Rows from block 4 of the text decoder, named by matrix and row number. Each number is 128 + 24 x the weight over the matrix's rms, rounded and kept within 0 to 255. All counts start at 0. Numbers have three digits each.
# v: attention value (decoder.blocks.4.attn.v.weight, 144x320), inputs 0-45
v.10:141106133131150122118141147072134148097098162116143101177134119148126145126124110089112119158104134116127126127110139128157121129116131096
v.11:142127132140195113162156108111122115160147122092162136128145132150143159126135148133122129099152132112154120136095131158140157139146110159
v.12:130103142150129109117143122130125154115097141124166117122151127138081128108111112103153135110114073124131135120115141122120128162130121155
v.13:139102112142141129160120112159116131159121134133115112140133131152120147122125134095131157114122127144141142145131100121109151176176114132
v.14:126162142142152096105120159089155124129114139126162151126120127148137133108144115145124123126154106139123110114084130123132119127106152124
v.15:139103115134158106122153127118155148131124140148153155149134102163115126120130145137137156122148102149158139130089130117143162124117103170
v.16:094107118148139134119139097133173179108146114181091116101126098108117126135122124149146113124135155127132158149137106134148137163130138148
v.17:116138118118130122146149158138133137172121146123131100136156140151121133103134122080142122143135089106088122131121146128113086116091156135
v.18:135139136115132141088116134099108140089123136137100131127123131107122135138121153139091110147081129121126148127141169133144118108094116085
v.19:126119154124107151124141125118139135081132140135120107105119143131083123125148111120148129130103090097133147134128146166119144117116115127
v.20:153152122146114102099136087096132113079133170145157116155057135109144145152132111139077103121136129133173154129094132152133153114125114112
v.21:134178127135090113076106105125077087103113141093153113152095133104125111109125094120099109135108139100143133101118154177106126081126101099
v.22:113130126160137105106094113114128139110110136138102128130146122116152148099119083091121120107125122143147134104097091144136107127121114122
v.23:121143097126112132123100132147170159103123112199101120149110113134112092142113151121133130146117105178121127131105120138127108144103143104
v.24:118127133133095109148154104123144134121132121151118133160105157100175167124142125080103107119132146128146094132124115115128129143126167106
v.25:149118087135176128099127122145130106130112145151113134153137111109140116135124114152114115100131127139179143129101125207137152112150093114
v.26:130144124120140131172139152137155128185115113119140139127116129137139114110144110163151142146175074149126077140099133139121126115132126171
v.27:132165118123113121070114150118104127130111158154150119135092126095136112157127131138094130131134110149156126123075145128140141085128127090
v.28:144139110168150127085126100140148122101116170140152149144095116145098096147127103162183140145129077124111104128092151150124144100100090129
v.29:127161144147089124131125101113115097130169118124166145098087135126172107155130157167076112073134141171134128127161163128108129118111110070
v.30:121130095135115138105104103176115137129112172189097148149123126089130130131122115136127123160109110135149132112136145147149112103128102115
v.31:137116119109141127105121128171115128171117138096160133107151102141125114125142066136129133169131114147113106121108100095119122103108142134
v.32:137128163137077139163116093131136131113147118139160152090132127121165108144126143130117135095156128149139117153133122089121128129124137111
v.33:117132154128106140139114120058107110141128108095139126089165140093143139120139150130111115086149185115118114123163128110118112124147111136
v.34:097156147139084130081122130103109128096111153118119095130094160111140124122111153123095141103087098142100120112155124106121121130114124075
v.35:136120135107159116168114135106160123131114118142115154078170116137117114137138135172167100115157147100115084129107137118151126126179121199
v.36:132140124133129154073101089137126132099111146146124141113102103080110096151145095175180127149122124131146135133127144135152124113100075148
v.37:136120078119143118147130177158125127149107140126133141160132117159143125104116096095119160148148098169115101106098115131137129121129145122
v.38:135115106127151115101153134115158124118149107133128140179096088140148142136138096124091109159121148128162123127087114153158124133089164081
v.39:118120139115134130128158137160126140141150125116153123139120096144141120115131083100129149144165109135127141129118126112114128135091155127
v.40:127177116147109124097137134143115128142112141131093117132109148109147120157110143135095115158077112117108099114144173156135099113078119070
v.41:114121143132115132114150143136141127114126144121108097124099170122117127134118131118118128112115108135096140114151124110112142126091120082
v.42:131110114140140112123132159129118130138130140123105119135154166147118110141128125088164141091127117133116122092129099117142127128144096144
v.43:137163138153127121078124131187103120121110157112179095112115122134110081129118096147156155115160085149125154128106116120138137104099103141
v.44:134124109121148143160109149149128112170119144154130144113178132126127139165119183137100139125128083184121145131153155079151162125115105123
v.45:147114147130137095122134135122126124181135145079168169127109144108147157104141127149117124114154138147121100109111113107125115111122144116
v.46:110118127128148131173138124180100143131119114144103112094161132141113153121135103105156140088140129124129147123135096113119122166152138140
v.47:141149146112114156095104133109125116103124115108106106145108129133100089132143162139126136119114077138126112133159166118118144120128097122
v.48:121131148105144137159102119124091135131117110125103099091148107135131151117137086142117081136147139144114109139143137142157126109175115125
v.49:127117182186142105091128107123135174104098106155152079152106150144130151120132140095196107118109141162080084097128124145096115138099118115
v.50:142095122114119139163132133149134126141150118191112160139135120135163135108126093136109162106114131094162122111160100155095121112129140101
v.51:137115135112142141100127178123114164107125135086140155115128132133127117087135142114117126197147096130158100165119147140134161125096163144
v.52:132134123148120132125127094143123117126114135128138139131119113108091113135121141080116131123144078094148138146075139142133148115102111150
v.53:115129153161096103128174132140118087146107156088149096136114136100127091172163146144161113081133092110198126119128100133156185148113119091
v.54:127113200123125089125138107121125160127142113165155104159129132116129131110141151109122131127101122118155078057156152152142131123096149082
v.55:122130120117117114115134141120157133145119145160117136118112136107155159168127145143115142124139156137142145114134092102131116126126146092
v.56:118145127144144152118128135096119116126117152165105109138087156184131148129121120173169136080117195137183172095116100124090096122153150111
v.57:153153145182124119174103110147130141143143153133156140142124111130116128111146138133131146118146093096193106109143124131099140154107119101
v.58:136141130109127137096167184110145092122133118135127144149136150127128052172132146143120117133116106129127163112131123064156171129120143142
v.59:120131147170138101170118091094179118126179027225105094104138089097083182086131123122123107172092137147006174087141173127135169101099107148
v.60:141121171194135079104131075082160124138149120208104101134086105083100142108124122117146126162079102124065122065127130175095112101091114104
v.61:144130145196146156130091146116156181091090077170119103140159134156131162112129124134191089085096168147097187135145154081119130131130133162
v.62:131179149165113105075110088132140138158096128158126134124065154102151136133131153162141138098135166120118147101129072113121130126141124096
v.63:112091183052140124111117128138076122134084172115114112109144121140167118160134129153099125117120115118216089146151150148163135111120118095
v.64:118158148109105096147079108078138157163188124151139154085122127106097197107115121141082110204159130172092143084130171130137126119088141109
v.65:115172113121127093094140138097131130141127111089105139102123128124156130147120152122109145127132160115082114133132083180145122105153112158
v.66:114109075137121106121151112114155098144110137168091143139115123141169160124114135125137152103056146093126146122116042144088121114146121117
v.67:123149102142115141113125155119150109120124181096157127124161120145083121129103114094170135195178116143086147140097139087142102137148151175
v.68:133118170098148129118134136109142154114117086136147125115176130107126124126122179125114129174110101126144101149140180105150146133102108184
v.69:125123154124123102156154113140124116144141124114122136142154141106143107129130112116131108104109097124092141114157133132146143115122112089
v.70:124100141146132077155153103140114140128182101092150096115159077099124150108130117094125139155130109108109083107158146201133142123127112096
v.71:137105126135157118167105115131145141104159114133141133147145101124117151068141090084124109136149094142115102120114147136097127125138141100
v.72:118154176119117078071141120081125134134123129136172070134136155111121169166125135103131127139097109124091074112106135154104123136082083092
v.73:139173086161097119127152141093171101155183137129088176113089148110132149105136166147120132131077144079121202126081078137101145133132123120
v.74:106161184136130089067087124090081137153121177172122125115115151151125189147120147146124113134138142107170135076143098120106111117141143086
v.75:121128105140154136133153091087137133122109103120119093121140097101166128153130160132127136116100125119114149142111136146138120110135108163
v.76:116152119140124120107156116112141094104122138073157088138115113073121081163148149090131126127134069134103148147068143124130172145086106136
v.77:138072061116136128143168144123164093144140164090098119132134150117228100113143144132124160079079143121136101158126056163091118147142166097
v.78:154183120140116134139105159162123131145143110133149148127124160128101132128100112111129145145180100162110124109128133091099106141114134115
v.79:124133130047148132164163145146106115143155140077134095124147146114189096146143146150115141128091124154146103122171129143163146134152141122
v.80:163140094207135135148123142172172125153157099143110149143124110110107118093119110113127143112158111117094159106111120133121125142120139131
v.81:118155095130138166141106138143116101142142155140117135130122115150116120093130105145132117130159133146185140117098138093139139140114171123
v.82:146104128179106120124145103154154144149146101149104121125120096113099102117144136123148143168112142134114105130136139150142116117089139157
v.83:125104150115107117115142128128132134121159123092152172117101175153150135086148154130131118070112143128157127124134117179084189142122129100
v.84:124100136165157147141169117119140134063151097100176074152161138166100123147133155114205116091080092158150116118114171134100144157108117152
v.85:107167137132122104056145114138075136146111141120131105148118127096137137169111170125109140161145111117167130162085107139141119121114126099
v.86:141122118171140119195130123183171125135150073139160137132138093114073121101122102114126129145180089122085127105124162145167149132111131149
v.87:135148116163102094120118099127140104131122156154114135145108127108114134130106134096107145128124093103087153123105068094093129117115120095
v.88:138137092138124163075156164107104102124106167130095136144112157166157116151113128162142152110129175141154212123128084084123103140149145137
v.89:124152133144124128095131147132130135149124139066122123113119121149137134152138118135153132133148153108122101134135061167112133136153124137
v.90:135121129141110131116126133192129126134086154099140112138136069122127126172145116089124147136182092123130080185139120106137169144113105112
v.91:134080084113142166175165177126152082094141151091106117143175140136148078155136096125141157112110103136115093170114118133102073150163122182
v.92:127137131080136115123143123119177133095155138071180091131147144101124098151121135083110148148127080144079046141098156130091172166108100155
v.93:123130156187128109118134131174132169109101114065163087118160085109104126129120135077136150162188103123136022165124141158159112143104135151
v.94:142099131138111182120151175177097122111085107166088139177169103138154102139124141106108152082113087110163166165113151107157104116130145117
v.95:123127126151114110107135116159103134158089152079121134104113148113150152138161145134151095094133149136109136148153084158158128140163123125
v.96:117100158117116145141130113128141147117135094160088126158120139125124120142148112083105134114124122117110159155132117089179109151082135176
v.97:133155159125131097120090103123130103127171136130114085110129140102114098183148160191151125150147166143145143108144125103095101093107163104
v.98:111156100153140125088102124155063143118120128131118107099126126151130128139144113164154151140140128153110143159132122121102163099064155082
v.99:125144158128124117114090148117100139156156151129112117081154142121098138094128141149092128140111119169156127157138124155130146121115129186
v.100:142086145159094108105209157112118137118112116148157167137109142137109137105109100079155127101134166105087116098117108126145126156144124153
v.101:115170123123137136165152165165143116135165120068102122087139173106119107152138182126100109077105084155083158130115179117113143144131128133
v.102:119136120147189110109104125169096120134143100110126121131168122137128145119146101131127141127100149141149138121128132105138140103113132093
v.103:141123170159106131108149105122106126131128127090169133096103123117088081130138127103146105129103134146130141093118128126139144107163131147
v.104:144139161126105114099113146094137136080126138117122135143093089140112137120126180100131124111117138154122123139078123126107112082127164144
v.105:128093126134115141131101160095118183119133116162083154124127099147102210115125131102084142172180165169182112152153093086126102125091198134
v.106:148163108111161126163086125125144123126128116107114111130134125135129137115126126120109114122097105162140122130138158124126161110138135132
v.107:144110132139130112108083083132120118112122109148099126090140105137105094156140150147130142097120119104147185108103153170147166089135117152
v.108:136098138122167150165160117154098142150118131116156150096154126129140131098123098119098120131132121100153147134134136141174158138148077140
v.109:141114143130130127119180138097142144129116198125166122183128117133141162074126127120156128156148143086133073151149087108095116168159134133
v.110:111169091099097125080104147118106159110091144154121143124100166156139119100120094136129130137185099167114136161119094158094154122094151139
v.111:127140120107132144130166134110147147149124116121196094106120118144169144136141079147155128125174138118146122127169120132097165132095114079
v.112:126128117136120138184152068108122104099111081121155126115127097126129104203126111113170114141121152062141095094164176155128135118174108112
v.113:144089161112150103168143093142132135146107144150152137140116106121143104086107118102092111119136145091131124105144139146160097111170106121
v.114:135144132107129169142163151123126122114139165064117145123120162141110070112129150109186090088073136146078187138142140064132174131176174162
v.115:129124144132128135141155150128129099145153122096110136085105146145158150121116153149128140128117113149104116113139112103115114138103144164
v.116:127096165131121152117139083103062136122121133118145098103144090137124118115153104124131116184129136113146147148149099117127173097108148168
v.117:115171125123092135129123110111141107132132101163153105124121103127096107118119105139165120132122133105118159140124174151124158116124123092
v.118:132094119099094160157170096108167120099120130112122137137139149130134124171129126098179101117107135103110111128130151116137138144170125180
v.119:146102113117147106152085131127153140142128110174086137166142127148142123140113096131118120122131120159124173127145124175154133125096129089
v.120:147161131180132154076107134083135055103139114078153137114133101160081104119111146149149134143093145097152154103112140112129148120100137151
v.121:135130099116153136119165184140130106118134143093137150158167098135139150091115163104099128129164114143113140130062139170132172168145090144
v.122:109142101101133111165068145086145076114123106126108125154134146127080144193139149138132122134132102133167120107119142132136151185122110129
v.123:112143142137158132116111143136138126085137155125101095105118136139121104125132137165145158080130153160100184133105132089131145113125091120
v.124:164132139121123126092123117121102140102069127132132147176115094123127121141135163079105110157124126109138109136068142119136110104160128113
v.125:126134148104169120151119118097164105116109151106132089137127115115164133139140126128137154168137090121126127161138093086142102136128102131
v.126:117133133115129105118061114102114130093113118167109136151088139124121112131123099115121116099101146147119138129116130117136129101106140162
v.127:127079140142151120179193094163154130153146117149112134124125170121142135100088128124137135128127139100110128116170106115135092186136131118
v.128:123114112068140118170147122131120137131112135122134138178109139110154126123127108085097109160142102142092080122136086160110127161131134156
v.129:147126165136117140144144127113135124132177135070109137126131115126153103143112160113112130134069094103113149131103178164146148094111156139
v.130:132122131120152117067097101140077156117090129115136127142131129120129134167137155140098165133094141144156114136118123093127110116098148122
v.131:152132110102138131125127137132138164127156147113119162159146135143172153116126103105103150117134138131107142141104116140111131099100142109
v.132:136176096102167145139098091136151094129099110109148097151123124116164087162136141150128107154135107131120159134171113116137130093125105081
v.133:150127133112116131138147182133136128156139140095112167137116160155135127092104142103113137136135109140092109114132127134075125155128168161
v.134:129121112122127127120117166172108149174139114143078167133131140147144154071113112122115114122097117139129112149099128161122137149132143141